A small multi-label image tagger, trained from scratch: arch vit, 25200 steps.
Rows from block 2 of a small multi-label image tagger, named by matrix and row number. Rows with one number belong to one neuron. Each number is 50 + 15 x the weight over its row's rms, rounded and kept within 0 to 99. All counts start at 0. After the name is the row's rms in percent of the matrix's.
After each neuron's rows are labels from the 100 images, of 14976, where the neuron reaches its highest value: "top examples" is what is common among them. Only what is clearly more common there than usual is listed. The data: drawn branching plants. In brackets: how many of the 100, against the usual share in percent.
# fc1: MLP up (model.blocks.2.mlp.fc1.weight, 1536x384), inputs 128-255
# fc2: MLP down (model.blocks.2.mlp.fc2.weight, 384x1536, transposed), outputs 128-255

fc1.457 082:73 49 55 51 28 48 39 53 60 56 48 51 40 51 42 27 49 35 70 50 47 51 48 50 99 55 51 53 53 48 45 33 49 49 72 50 65 32 49 37 33 45 57 44 49 46 51 47 45 54 28 50 48 35 45 41 29 47 51 51 50 43 43 70 47 38 44 51 58 56 10 43 89 42 27 57 89 65 66 47 51 58 58 52 00 30 57 42 50 79 46 48 53 52 28 52 32 47 67 99 55 50 61 49 33 38 51 48 55 71 51 69 13 49 55 71 58 69 99 58 57 37 07 64 40 53 69 65
fc2.457 095:51 49 64 51 50 55 33 59 65 49 41 33 50 76 53 29 65 52 43 46 44 55 43 46 57 65 44 07 44 58 50 49 53 36 41 42 50 54 46 22 62 52 49 44 54 43 89 49 59 53 31 24 56 44 57 43 48 63 50 51 49 52 52 51 69 53 54 57 59 48 60 18 52 51 07 54 43 55 58 15 76 20 72 47 50 35 60 53 54 54 46 59 34 50 52 57 48 60 44 41 41 63 75 57 57 54 47 45 24 43 40 36 69 40 54 61 45 44 44 52 60 40 50 46 56 29 44 46
top examples: two-way forks (69 vs 42.8); wide (41 vs 16.6); leaning left (41 vs 17.2)

fc1.727 084:43 53 41 43 36 52 49 46 52 50 51 53 49 40 60 69 47 71 43 25 27 34 39 56 27 43 27 53 69 50 41 59 51 67 52 48 48 74 40 50 56 82 00 40 56 27 35 57 47 47 43 57 51 52 50 48 49 50 39 38 38 52 62 50 56 70 41 35 59 43 51 45 44 57 61 23 58 54 69 41 58 68 50 18 50 53 50 46 46 55 52 49 54 52 60 41 68 28 45 74 33 54 45 42 52 64 38 62 49 40 81 53 50 44 50 45 61 45 58 37 48 52 43 36 53 58 21 95
fc2.727 097:57 50 58 56 45 59 33 70 24 44 16 50 45 27 43 48 37 36 60 51 58 54 38 51 49 51 50 69 54 47 43 59 53 50 54 42 35 56 43 59 21 47 37 59 50 47 79 52 44 47 10 64 50 45 51 53 24 48 56 40 48 42 49 59 45 40 51 45 51 49 58 67 54 45 52 51 58 54 45 41 63 53 51 02 58 51 54 48 30 48 52 55 50 41 44 66 72 49 35 47 70 40 53 46 47 56 43 50 48 36 34 52 00 63 56 48 90 56 66 42 54 37 47 63 54 58 50 52
top examples: thick trunk (77 vs 32.5); wide (47 vs 16.6)

fc1.384 088:47 43 40 52 54 55 43 27 54 84 69 59 26 40 51 66 45 58 50 49 99 38 53 58 55 50 64 50 75 43 63 59 45 53 46 45 55 22 60 52 50 54 52 53 61 49 46 50 45 49 50 38 47 53 79 56 76 46 53 37 62 56 47 65 45 17 57 56 34 53 45 49 08 75 78 62 44 48 55 46 90 30 25 68 49 80 49 56 69 47 44 19 47 61 39 49 56 48 62 50 41 48 55 45 53 52 54 50 50 72 56 89 51 78 48 28 57 51 51 44 42 63 46 56 47 58 64 50
fc2.384 090:49 98 51 52 49 48 51 61 89 93 54 50 49 50 28 58 58 51 58 06 49 52 46 47 50 53 44 59 44 10 46 49 47 42 55 69 49 45 49 41 51 45 69 51 45 44 50 58 59 41 50 58 50 48 56 75 58 77 45 45 38 35 46 33 49 51 50 52 53 53 57 50 59 61 44 50 52 50 45 51 47 53 49 49 52 38 53 47 51 41 46 72 52 50 62 56 33 52 54 63 70 27 50 53 48 48 48 60 52 51 68 54 48 55 50 46 44 51 53 55 46 53 53 47 61 36 58 29
top examples: two-way forks (86 vs 42.8); pink blossoms (47 vs 16.6); leaning right (46 vs 16.6)

fc1.279 107:39 76 59 50 47 50 15 51 59 42 48 51 50 50 46 50 48 57 49 50 51 56 53 44 58 54 51 99 56 50 50 49 55 41 61 49 52 43 54 40 36 37 56 47 29 49 49 47 47 56 52 34 06 31 46 58 44 48 30 51 47 50 48 99 46 55 50 52 67 72 49 48 49 38 46 41 44 52 27 47 63 47 50 36 48 47 57 44 36 50 48 59 45 45 57 73 54 46 44 51 50 42 59 46 52 52 62 54 43 51 51 51 51 45 20 55 63 36 57 52 48 99 59 51 26 51 58 45
fc2.279 095:05 62 00 29 48 53 64 47 52 52 58 34 54 42 46 44 55 27 45 48 24 49 53 48 00 58 50 65 04 39 51 40 48 47 50 51 43 51 17 47 48 53 51 18 41 72 59 49 48 52 46 30 51 42 40 52 55 39 54 34 52 39 55 74 57 55 57 51 49 43 47 59 43 54 53 50 73 60 49 47 51 99 46 43 76 51 62 53 56 50 55 33 38 32 53 40 34 59 46 52 69 40 40 59 41 56 48 49 49 49 38 53 40 67 46 51 00 41 66 42 99 44 43 00 48 44 56 40
top examples: drooping (47 vs 16.7); bare (46 vs 16.3)

fc1.338 107:48 46 73 53 50 45 68 43 55 42 53 62 54 53 47 50 18 49 56 50 46 51 50 43 51 50 47 49 37 48 52 49 53 48 65 50 43 47 69 53 57 49 40 59 50 66 43 52 54 35 58 57 68 48 49 42 50 50 54 47 00 36 49 56 55 53 54 49 62 54 37 68 50 51 58 58 55 54 55 49 65 62 39 78 50 67 48 51 42 42 58 53 38 56 50 46 47 46 76 31 77 99 55 51 58 57 57 38 45 83 51 38 48 48 99 38 39 50 48 48 48 21 50 44 45 35 55 38
fc2.338 102:00 56 49 58 50 52 53 56 48 68 43 73 55 28 30 67 58 44 79 32 54 57 49 93 49 49 50 49 54 50 63 50 55 00 50 35 68 44 56 43 55 62 48 41 00 54 50 56 48 59 50 53 55 49 47 50 56 47 39 51 49 47 50 54 70 69 45 50 47 50 53 53 56 55 43 25 50 41 53 70 50 49 51 48 61 59 49 32 73 15 67 54 66 42 57 46 83 50 49 53 61 34 32 61 73 52 48 28 61 50 44 63 37 44 53 55 37 47 43 33 59 99 55 27 50 47 57 42
top examples: drooping (56 vs 16.7); autumn leaves (54 vs 16.6); green leaves (43 vs 16.5)

fc1.495 116:51 41 43 56 52 47 47 40 39 50 45 50 49 77 69 65 65 40 72 41 53 58 39 51 47 38 57 56 55 48 71 59 58 55 68 52 46 50 50 50 57 52 45 34 56 53 46 59 68 58 50 55 42 51 33 45 51 72 25 54 60 26 45 51 36 49 47 50 38 52 53 55 45 49 62 57 39 18 46 49 53 51 51 45 64 39 52 59 63 48 50 68 50 45 54 49 52 54 78 51 52 54 47 54 48 54 53 48 48 48 45 61 51 43 69 51 26 49 41 49 47 76 55 47 48 56 50 54
fc2.495 107:65 99 44 50 55 61 51 50 26 42 49 48 56 48 94 50 56 47 56 44 55 48 44 44 50 52 40 52 50 47 58 55 46 50 52 45 55 53 63 49 49 50 42 66 48 56 44 49 50 51 52 53 47 39 38 41 59 55 51 57 52 65 61 47 49 50 52 48 39 50 52 39 50 49 50 40 50 46 50 48 64 51 49 55 34 51 53 54 68 45 50 50 38 44 50 49 61 49 59 57 52 39 96 42 55 51 35 44 51 40 50 48 52 65 56 50 54 42 54 65 57 39 34 00 42 63 38 49
top examples: drooping (58 vs 16.7); red berries (36 vs 16.8)

fc1.504 079:64 55 60 29 56 53 46 63 39 50 50 52 56 35 54 62 66 40 49 67 07 33 30 46 52 42 50 56 51 59 55 61 35 50 50 55 55 51 51 49 36 49 46 52 54 48 35 00 48 51 57 56 51 39 35 63 99 64 57 60 58 81 37 40 50 54 46 55 51 48 50 63 55 46 59 55 47 50 47 99 34 60 42 47 31 42 54 52 58 50 57 37 51 46 51 49 40 51 66 46 50 50 71 59 41 59 00 63 53 46 38 49 48 48 49 57 53 54 45 47 68 45 65 51 51 57 87 54
fc2.504 097:61 39 47 49 45 50 45 50 52 49 16 53 55 38 50 45 37 46 54 56 50 64 61 56 60 49 48 47 40 48 37 46 54 99 40 46 52 46 40 65 62 30 60 45 46 45 56 52 41 79 48 50 36 59 57 66 20 48 46 50 50 62 59 56 39 48 53 48 28 46 46 51 49 41 24 44 99 58 50 53 39 37 48 35 58 50 45 67 51 51 27 52 48 51 42 52 57 49 61 45 50 55 49 49 50 48 39 50 68 48 52 56 53 40 50 40 45 56 19 43 49 45 53 53 51 38 44 45
top examples: narrow (85 vs 16.7)

fc1.320 091:51 52 85 50 58 42 08 54 65 54 61 32 45 42 42 34 37 57 63 44 45 47 56 47 64 56 42 54 44 51 33 55 49 49 59 44 51 51 48 69 46 51 15 70 45 68 34 38 47 69 49 59 10 47 52 40 24 54 37 60 50 61 69 42 51 60 56 71 53 44 50 56 45 61 42 63 33 47 64 44 50 47 49 55 43 36 55 59 49 57 49 47 58 61 30 28 45 48 53 52 65 46 61 50 52 46 52 63 33 48 49 50 50 50 00 53 54 40 55 45 65 48 99 48 63 99 31 51
fc2.320 119:47 41 50 55 67 49 57 60 49 42 43 80 51 43 49 51 51 48 46 51 69 12 86 49 00 56 52 48 48 49 49 00 65 52 39 62 48 53 46 21 49 45 42 47 60 50 50 72 37 53 46 67 57 48 45 50 45 52 51 52 22 52 05 50 53 52 46 28 39 67 62 60 52 54 53 45 48 52 49 53 52 47 55 48 60 47 54 00 23 54 55 41 12 63 51 54 50 48 38 41 52 41 51 56 50 51 24 46 48 55 52 48 45 47 49 48 58 57 20 43 72 49 43 61 38 50 46 64
top examples: drooping (55 vs 16.7)

fc1.666 098:00 36 53 77 51 53 51 54 60 53 53 44 63 50 43 47 49 55 49 52 48 35 49 43 48 50 56 50 49 49 59 50 43 31 56 49 57 42 47 31 52 55 52 37 15 28 47 46 43 44 54 50 38 50 53 52 49 64 50 04 48 46 52 50 51 49 49 54 49 44 50 62 50 39 39 56 58 56 47 51 59 37 56 70 50 45 63 48 49 49 52 53 49 89 43 64 40 57 47 82 51 92 45 59 24 55 36 51 43 56 55 56 73 49 76 53 50 49 99 43 52 50 31 07 50 38 41 93
fc2.666 087:35 36 68 50 53 50 52 53 51 52 52 99 99 53 00 58 25 36 44 46 47 46 54 52 40 50 79 43 44 44 48 50 41 46 51 57 55 51 43 51 55 61 51 44 50 48 40 56 42 54 56 35 50 57 50 42 47 52 28 74 42 14 53 40 47 32 51 50 77 42 43 50 54 56 46 51 70 48 45 08 47 74 38 43 31 62 48 46 51 35 70 45 64 70 51 77 40 62 44 49 46 51 13 51 53 55 54 39 44 59 51 39 45 50 49 42 56 65 38 26 58 42 52 13 71 55 57 43
top examples: two-way forks (70 vs 42.8); thick trunk (62 vs 32.5); red berries (59 vs 16.8)

fc1.641 095:53 67 52 50 44 47 38 30 32 50 49 52 44 48 65 43 55 41 53 37 37 51 56 45 26 43 51 70 47 51 39 65 52 45 44 43 73 00 54 49 25 42 53 63 13 32 56 42 54 48 53 39 50 53 41 33 60 51 42 51 52 58 50 44 59 55 99 33 57 47 55 64 52 46 49 49 59 52 67 39 44 45 51 54 50 58 53 35 49 51 45 51 55 50 47 42 55 61 45 46 52 60 45 53 52 49 46 46 50 53 61 46 75 99 62 50 50 32 44 55 39 48 70 51 44 42 61 47
fc2.641 102:52 52 00 65 57 51 45 42 35 58 47 64 53 44 50 76 72 62 41 16 51 52 36 48 47 52 47 46 50 50 49 53 31 50 56 44 51 65 64 51 58 23 51 39 54 52 54 69 42 70 55 52 47 22 49 47 44 54 53 46 56 49 54 49 60 58 42 49 47 49 43 53 53 51 52 46 50 42 98 55 36 44 59 49 58 50 29 64 52 44 36 56 50 57 51 56 49 67 51 52 53 51 37 66 43 38 57 50 56 43 57 72 45 50 37 18 53 52 47 55 59 37 54 44 50 46 49 63
top examples: drooping (63 vs 16.7); white flowers (36 vs 17.1)

fc1.551 083:30 56 53 27 59 52 51 51 65 61 49 47 40 53 31 81 56 50 45 44 72 71 16 53 51 32 25 13 38 38 60 52 51 82 38 53 38 54 54 50 53 47 58 48 26 60 53 50 52 53 33 64 70 66 47 54 48 54 54 58 47 48 51 48 50 40 55 64 56 43 52 84 64 57 45 39 47 51 50 50 54 47 83 44 46 50 50 52 38 73 48 49 76 36 53 50 41 49 43 51 51 54 50 53 51 19 54 53 44 41 49 60 43 40 57 50 45 51 48 61 51 63 57 58 54 12 47 19
fc2.551 098:45 51 31 65 59 61 52 69 51 51 38 35 54 51 39 49 41 39 50 47 47 33 46 57 74 50 48 62 54 50 50 51 51 41 41 45 51 76 45 51 43 52 62 28 39 50 50 36 37 40 52 57 53 51 69 66 55 60 52 73 46 46 47 49 58 46 46 37 50 50 43 47 60 49 76 64 36 60 58 43 52 49 99 59 46 99 50 48 27 41 63 49 50 57 54 49 25 48 42 51 60 50 69 56 67 54 55 50 42 42 53 69 62 52 69 47 59 52 60 43 40 47 68 46 51 82 74 41
top examples: two-way forks (69 vs 42.8); leaning right (38 vs 16.6)

fc1.85 094:50 49 18 46 41 55 49 55 52 48 46 43 52 43 52 49 60 45 53 53 48 49 56 55 52 60 63 53 53 54 65 49 55 46 45 49 12 76 39 72 70 60 26 53 50 25 51 54 45 50 53 52 47 45 34 50 52 86 00 46 48 59 45 56 54 44 47 56 43 54 24 55 47 59 12 41 37 50 58 57 42 21 50 48 47 65 37 55 56 48 42 50 17 50 56 46 50 38 52 47 81 70 50 47 61 63 80 61 46 44 63 47 69 58 50 37 40 53 25 67 43 59 46 51 44 59 66 47
fc2.85 091:56 49 60 54 37 85 00 46 50 39 50 00 53 63 41 45 59 43 56 57 13 51 54 83 50 51 48 61 31 36 44 50 49 58 49 23 46 66 47 55 51 53 50 55 55 27 42 33 28 83 57 50 25 36 58 44 58 48 32 51 56 67 44 53 52 34 54 49 58 34 54 50 85 80 49 47 75 56 48 37 63 46 68 49 54 34 53 42 51 49 56 34 00 54 54 47 55 47 72 24 12 52 50 69 61 33 44 46 55 54 30 48 53 47 40 49 37 47 40 41 36 50 69 48 37 37 50 50
top examples: thick trunk (90 vs 32.5); leaning right (38 vs 16.6)

fc1.225 079:59 39 71 49 60 36 54 46 52 51 62 51 45 25 44 51 51 52 58 46 46 49 39 49 61 47 53 51 78 66 50 99 58 84 50 57 45 36 53 66 49 47 45 41 56 14 48 49 51 48 48 53 51 71 31 57 50 45 50 53 40 50 59 20 39 36 53 52 50 58 56 51 49 38 46 47 51 50 41 72 66 47 47 65 30 49 54 59 50 43 47 42 52 23 42 49 88 47 15 22 51 08 43 56 47 37 48 32 53 49 14 51 53 79 88 50 55 71 42 49 63 60 46 46 54 59 49 54
fc2.225 099:48 75 48 50 51 44 48 38 56 57 54 16 48 49 74 51 51 44 50 53 50 45 51 56 51 51 36 50 46 60 45 59 37 50 68 58 48 54 37 34 11 68 50 69 90 49 56 78 49 48 51 49 49 47 49 50 44 52 47 56 49 47 71 34 49 50 47 51 57 49 44 38 50 50 47 49 52 48 00 47 48 42 52 46 40 43 59 49 52 42 49 53 78 50 44 54 51 49 50 54 46 43 51 61 53 66 47 43 55 45 34 46 51 39 55 51 53 38 69 47 51 47 50 57 34 50 58 53
top examples: wide (55 vs 16.6); green leaves (49 vs 16.5)

fc1.76 093:68 54 50 53 36 44 40 74 65 57 64 66 38 46 58 38 51 49 60 47 70 60 41 99 50 47 38 32 48 48 44 46 52 59 49 34 53 72 53 49 70 23 43 49 25 57 26 42 47 65 47 44 50 49 49 49 52 33 69 53 58 76 51 00 51 43 51 52 49 53 34 39 41 41 51 55 49 49 40 49 40 57 48 48 54 51 64 60 25 50 49 32 55 59 26 36 52 48 52 58 42 47 11 45 34 55 55 61 61 50 38 64 53 50 53 45 60 50 45 62 44 62 41 16 54 48 75 48
fc2.76 097:47 58 80 50 59 43 43 00 43 58 50 56 50 60 53 63 40 43 43 49 60 50 56 43 40 50 61 45 49 31 77 47 35 31 58 51 33 47 58 43 52 55 50 49 54 43 51 65 70 56 43 52 55 44 65 57 54 49 27 50 50 33 52 99 67 56 53 58 53 51 38 42 42 52 44 57 60 50 51 45 16 45 49 52 35 49 56 49 53 43 39 51 30 46 29 57 58 47 58 61 49 50 67 44 55 57 46 53 58 99 49 40 49 50 47 53 39 73 58 70 54 58 43 48 50 42 61 34
top examples: thick trunk (80 vs 32.5)

fc1.530 114:46 51 67 48 66 38 89 47 50 60 53 49 00 42 54 51 47 35 37 47 57 46 39 46 33 65 52 51 37 53 50 49 57 53 54 56 52 54 50 53 49 47 52 32 54 51 48 47 47 53 51 48 00 46 44 42 51 62 49 47 51 50 53 51 51 52 59 47 48 51 47 46 36 50 49 53 48 51 38 44 63 49 00 58 81 58 45 44 49 61 35 00 53 46 44 44 49 48 46 50 44 49 51 49 48 50 52 50 52 54 33 59 57 50 64 56 61 51 41 32 46 47 50 48 50 46 50 48
fc2.530 104:49 37 52 49 58 43 52 47 48 57 50 53 48 38 44 56 60 50 50 60 49 50 50 49 54 35 29 61 47 54 49 63 42 56 59 39 74 48 43 45 52 50 60 51 49 57 57 38 00 71 54 52 24 41 52 37 43 40 51 44 73 46 49 60 50 56 50 40 52 58 51 49 47 45 39 55 47 47 54 50 55 44 49 49 49 46 56 45 49 50 51 44 48 61 63 67 51 58 51 50 61 49 34 99 51 52 50 43 50 48 48 50 46 51 84 48 52 19 63 46 41 57 55 45 51 42 42 42
top examples: two-way forks (71 vs 42.8); red berries (47 vs 16.8)

fc1.244 109:68 47 50 53 65 53 44 41 38 62 52 77 51 73 52 44 64 51 37 53 42 55 51 44 54 62 58 48 53 48 61 41 50 70 61 50 49 47 53 52 53 46 51 45 55 52 57 51 36 35 47 49 47 60 46 46 41 50 53 53 69 57 56 51 42 49 53 58 67 45 50 51 51 58 30 42 38 57 48 51 45 52 61 43 65 53 51 46 47 56 48 47 48 53 61 38 55 48 39 55 51 46 55 35 37 51 50 47 48 47 50 44 20 47 50 49 55 52 35 47 45 54 47 09 38 54 44 41
fc2.244 089:79 51 70 52 51 70 43 59 48 71 49 65 44 53 41 54 54 35 32 53 47 55 44 57 63 48 54 50 43 49 48 53 51 43 44 48 76 54 50 41 51 38 50 49 56 47 71 43 23 51 44 40 73 63 51 54 54 09 41 51 50 51 49 53 48 54 53 47 49 60 41 50 54 51 83 47 52 46 46 55 54 12 54 56 51 52 49 52 71 49 44 56 26 46 51 46 41 40 60 38 56 43 48 60 74 45 55 42 46 53 51 55 49 77 57 49 65 56 51 54 57 61 64 63 47 48 50 43
top examples: two-way forks (72 vs 42.8)

fc1.710 086:68 61 58 32 35 53 36 48 44 48 52 52 52 32 64 50 63 57 50 47 47 44 31 61 67 46 67 51 48 53 68 51 41 50 52 39 55 51 54 44 50 28 46 52 39 56 79 31 49 48 47 50 33 56 51 62 50 60 37 51 42 50 31 61 50 51 93 00 49 48 41 45 15 37 21 32 99 59 57 23 71 71 37 56 41 69 54 44 75 61 62 36 45 62 49 36 48 44 58 60 39 46 57 49 49 42 52 86 58 56 56 53 41 48 37 42 54 47 46 57 51 79 50 52 49 43 51 32
fc2.710 099:56 54 55 49 65 48 63 43 52 24 50 40 51 50 49 50 50 59 44 34 50 62 51 94 42 45 83 44 50 55 43 66 39 57 51 53 44 53 58 73 31 56 53 59 39 52 50 38 37 35 58 50 48 51 52 57 45 62 46 36 38 41 68 26 34 54 50 44 50 47 57 99 51 80 46 59 47 51 52 49 47 34 48 53 61 33 46 53 57 43 50 73 52 52 58 51 42 46 50 54 46 51 24 47 57 49 59 63 49 53 30 52 52 40 51 50 48 51 46 56 50 48 42 47 45 49 54 50
top examples: red berries (48 vs 16.8)

fc1.411 074:57 45 33 49 47 24 61 23 50 50 60 53 45 43 49 37 51 66 63 57 64 54 27 50 27 44 50 51 45 21 50 49 21 49 57 48 50 51 49 41 41 64 55 57 52 53 48 51 51 41 72 45 46 49 44 56 49 45 99 33 33 39 37 47 73 54 45 53 33 56 49 42 35 52 50 70 46 46 57 57 17 50 39 44 57 45 16 52 61 54 00 39 21 60 68 49 50 65 52 73 72 31 90 38 54 48 64 50 49 55 47 43 74 71 49 25 72 69 49 55 47 55 59 51 54 46 42 84
fc2.411 091:57 50 35 46 55 44 50 50 41 52 59 54 55 50 52 46 51 58 51 55 39 60 68 58 00 31 50 46 26 43 55 56 48 50 99 46 44 52 82 44 49 54 45 78 50 57 48 35 61 48 29 28 28 56 36 55 49 51 54 56 56 53 54 72 53 46 52 27 66 92 62 42 45 34 39 48 50 52 55 51 35 45 39 49 59 46 57 56 52 40 49 50 58 36 46 51 44 41 54 44 53 73 49 23 47 38 50 56 50 46 65 51 52 72 35 57 46 49 56 46 48 34 47 64 56 77 33 72
top examples: wide (36 vs 16.6)

fc1.531 102:45 48 52 59 54 48 41 56 44 41 49 46 58 51 66 45 44 50 47 58 40 41 49 38 54 51 52 69 48 48 43 66 52 49 34 54 53 47 50 56 52 62 42 51 36 47 55 50 51 28 45 62 57 50 49 38 70 53 54 51 44 50 51 50 54 42 61 64 51 39 24 62 50 42 50 58 46 46 51 46 35 52 44 99 38 46 50 62 54 56 06 50 56 72 44 51 73 53 54 35 57 37 49 51 49 42 49 52 54 30 54 39 37 54 50 47 39 45 51 61 51 91 55 14 51 50 61 58
fc2.531 102:65 44 00 46 41 21 46 38 44 54 65 42 58 54 45 35 36 49 82 49 51 52 66 49 50 41 50 56 51 44 54 52 43 43 51 49 57 06 49 48 56 53 60 48 49 42 48 55 33 62 56 63 46 50 52 49 54 47 44 47 59 40 47 50 50 48 48 53 50 48 46 56 56 51 57 51 41 43 51 48 49 49 49 54 48 36 50 44 28 48 44 99 27 49 42 50 57 38 45 40 49 41 48 52 50 57 70 43 56 46 59 47 65 45 53 55 49 51 50 50 43 45 52 81 58 50 56 60
top examples: red berries (68 vs 16.8)

fc1.621 084:50 57 62 44 40 46 53 51 40 59 99 62 49 67 74 53 47 33 06 52 37 57 46 42 49 56 21 79 48 58 60 47 53 46 54 58 49 44 51 58 28 45 36 50 55 42 50 51 50 54 47 61 71 49 53 70 46 42 28 56 77 40 50 43 49 33 73 29 29 53 52 92 62 50 74 58 53 42 49 60 34 46 62 61 80 58 51 52 75 54 44 52 50 46 44 50 38 52 76 49 47 42 43 50 48 54 52 54 56 44 70 47 35 38 44 49 30 61 47 51 53 56 45 34 42 56 50 44
fc2.621 082:51 47 48 28 32 47 73 50 31 50 67 39 62 42 43 55 51 50 44 46 41 62 56 33 59 34 45 49 45 54 53 16 56 45 54 44 00 63 48 52 54 55 52 36 51 45 52 59 54 47 49 51 31 55 51 50 50 62 38 49 38 51 49 37 45 50 49 76 57 67 48 31 40 41 37 60 46 50 50 50 42 61 31 65 45 45 38 44 71 54 54 44 39 47 36 65 43 34 51 71 66 64 50 40 55 71 50 50 40 33 44 41 51 54 39 46 53 50 52 66 49 59 61 48 48 52 68 33
top examples: thick trunk (74 vs 32.5)

fc1.755 082:45 45 45 51 52 52 46 46 44 50 57 66 40 27 55 95 44 39 29 94 48 44 56 51 50 57 45 61 42 13 50 48 59 49 47 54 72 49 79 52 42 51 65 54 53 70 55 51 41 63 50 54 55 76 54 46 37 52 47 45 44 44 59 49 51 51 50 49 48 46 45 34 60 76 64 99 39 44 57 46 51 45 49 46 35 36 12 85 48 40 40 50 50 54 49 50 48 32 41 39 79 51 51 26 44 57 17 48 51 90 40 50 00 44 44 24 53 51 55 50 18 36 49 69 49 50 46 42
fc2.755 080:30 63 43 63 44 66 37 49 48 53 68 54 51 71 38 68 24 45 51 43 50 52 52 38 44 50 56 85 35 60 59 49 71 32 46 54 51 30 46 76 61 50 30 50 37 66 28 54 66 53 59 49 44 46 44 56 39 59 38 53 41 43 57 43 26 68 54 41 40 50 49 56 62 53 55 47 31 61 45 73 58 47 37 42 45 64 46 45 63 90 44 43 51 45 52 51 46 57 28 50 36 28 39 40 51 51 50 68 56 43 72 47 45 59 50 64 50 50 54 91 65 53 50 45 20 43 34 54
top examples: narrow (37 vs 16.7)

fc1.441 092:50 58 51 46 34 49 52 41 38 53 49 50 47 68 55 57 00 44 52 43 58 51 46 47 72 62 59 46 51 64 66 59 74 49 32 51 52 87 43 57 46 48 66 49 54 53 58 71 47 48 43 50 46 48 51 59 38 41 64 54 54 24 46 54 41 44 45 32 37 62 54 48 47 48 53 92 52 56 51 48 69 50 66 62 28 36 58 78 52 45 48 54 46 48 48 51 45 42 45 52 51 78 47 48 87 41 52 43 61 50 54 65 63 46 51 78 48 51 43 14 69 54 46 47 29 48 52 52
fc2.441 088:27 58 51 49 47 63 00 67 60 50 62 61 53 40 00 45 47 71 51 80 44 50 39 48 49 41 50 52 55 43 41 21 53 36 58 64 32 49 52 56 60 53 55 00 52 56 66 35 61 27 52 82 83 55 57 49 30 50 33 50 50 45 62 59 33 63 57 56 53 47 67 75 51 43 43 58 36 51 42 50 65 43 60 56 52 71 45 57 75 03 60 58 54 59 31 36 48 50 44 90 63 50 74 52 48 50 52 45 50 36 52 51 64 44 68 50 57 54 56 52 00 42 62 32 52 09 50 53
top examples: wide (78 vs 16.6)

fc1.419 075:62 52 50 54 51 36 43 71 23 42 18 35 31 52 39 49 77 46 51 53 49 64 47 49 72 60 44 47 55 47 52 40 69 53 52 57 86 55 62 41 55 71 60 99 92 51 69 65 22 59 66 42 47 50 46 51 46 46 75 53 26 42 59 41 50 92 55 52 48 37 51 59 38 59 54 45 43 61 59 55 55 68 47 50 42 42 70 44 30 31 52 52 04 50 50 50 78 48 69 44 35 71 39 58 55 51 52 33 51 35 41 50 56 00 31 49 52 34 50 56 00 63 53 44 27 37 51 58
fc2.419 098:53 37 51 44 57 50 49 64 48 48 45 49 50 49 60 42 50 64 00 59 60 52 52 82 41 47 51 43 99 50 49 41 60 41 47 55 68 57 44 50 51 39 54 39 55 49 46 64 60 50 46 33 54 50 46 57 52 50 65 48 57 62 55 00 52 60 54 58 47 96 44 64 47 55 59 51 52 57 47 50 54 45 45 25 53 50 45 58 46 00 55 45 53 15 50 46 68 44 00 99 58 64 26 66 50 46 54 47 57 65 36 37 49 68 54 61 44 42 48 61 50 52 55 49 45 47 47 25
top examples: wide (51 vs 16.6); green leaves (41 vs 16.5)

fc1.499 085:47 45 50 34 36 61 34 51 58 37 49 51 48 53 66 50 54 53 27 49 50 45 53 59 55 04 36 50 53 40 52 65 52 58 50 53 52 45 44 99 41 19 38 87 52 33 46 26 46 50 39 33 51 33 43 66 27 26 56 40 53 64 19 59 78 53 47 34 53 41 36 50 50 49 46 39 99 48 49 93 64 34 87 48 57 64 29 63 59 49 49 52 43 53 47 46 49 59 52 64 45 77 80 58 52 59 61 47 51 51 46 54 35 54 62 27 50 43 50 35 54 51 43 59 91 45 57 53
fc2.499 085:62 41 49 67 67 50 52 55 57 49 50 44 40 47 48 66 66 58 99 55 37 42 47 49 46 64 00 58 45 59 55 51 62 40 37 49 38 48 51 99 46 50 55 63 43 57 41 18 43 54 72 50 47 87 48 49 56 53 20 50 47 70 56 46 55 54 50 52 33 22 55 45 54 46 36 52 63 68 50 41 38 20 67 53 42 45 57 39 50 52 54 49 53 52 30 49 34 68 38 51 67 48 50 34 50 50 42 46 59 46 47 40 51 50 51 51 56 52 48 44 47 47 62 23 65 49 57 36
top examples: drooping (41 vs 16.7)

fc1.588 091:49 90 56 34 53 51 23 31 41 32 43 46 66 58 49 59 50 47 58 61 69 52 47 48 42 68 46 85 46 55 22 51 43 47 50 60 22 54 43 57 55 38 32 48 44 19 41 44 40 61 29 59 32 37 45 61 36 43 50 43 57 62 52 60 48 50 62 51 51 46 53 45 55 76 40 53 45 14 29 57 46 37 53 52 54 50 42 40 54 43 53 49 45 47 50 39 57 53 39 62 40 55 65 42 45 48 67 70 58 48 49 53 39 58 69 51 53 36 42 42 51 45 49 64 56 51 53 27
fc2.588 082:52 64 66 72 99 55 37 57 44 30 17 48 50 61 69 56 41 53 94 54 34 51 55 66 40 22 65 44 98 52 44 53 49 27 40 48 62 72 27 99 57 53 46 58 42 41 38 17 49 58 74 52 66 68 39 84 48 47 38 35 53 46 44 52 60 21 50 65 52 61 85 49 38 44 49 34 41 41 48 54 59 65 28 53 49 49 59 43 51 47 50 58 34 46 25 00 43 49 56 61 52 54 73 37 47 33 53 54 37 46 51 34 20 46 51 40 45 50 35 51 50 55 88 53 49 67 54 41
top examples: two-way forks (84 vs 42.8)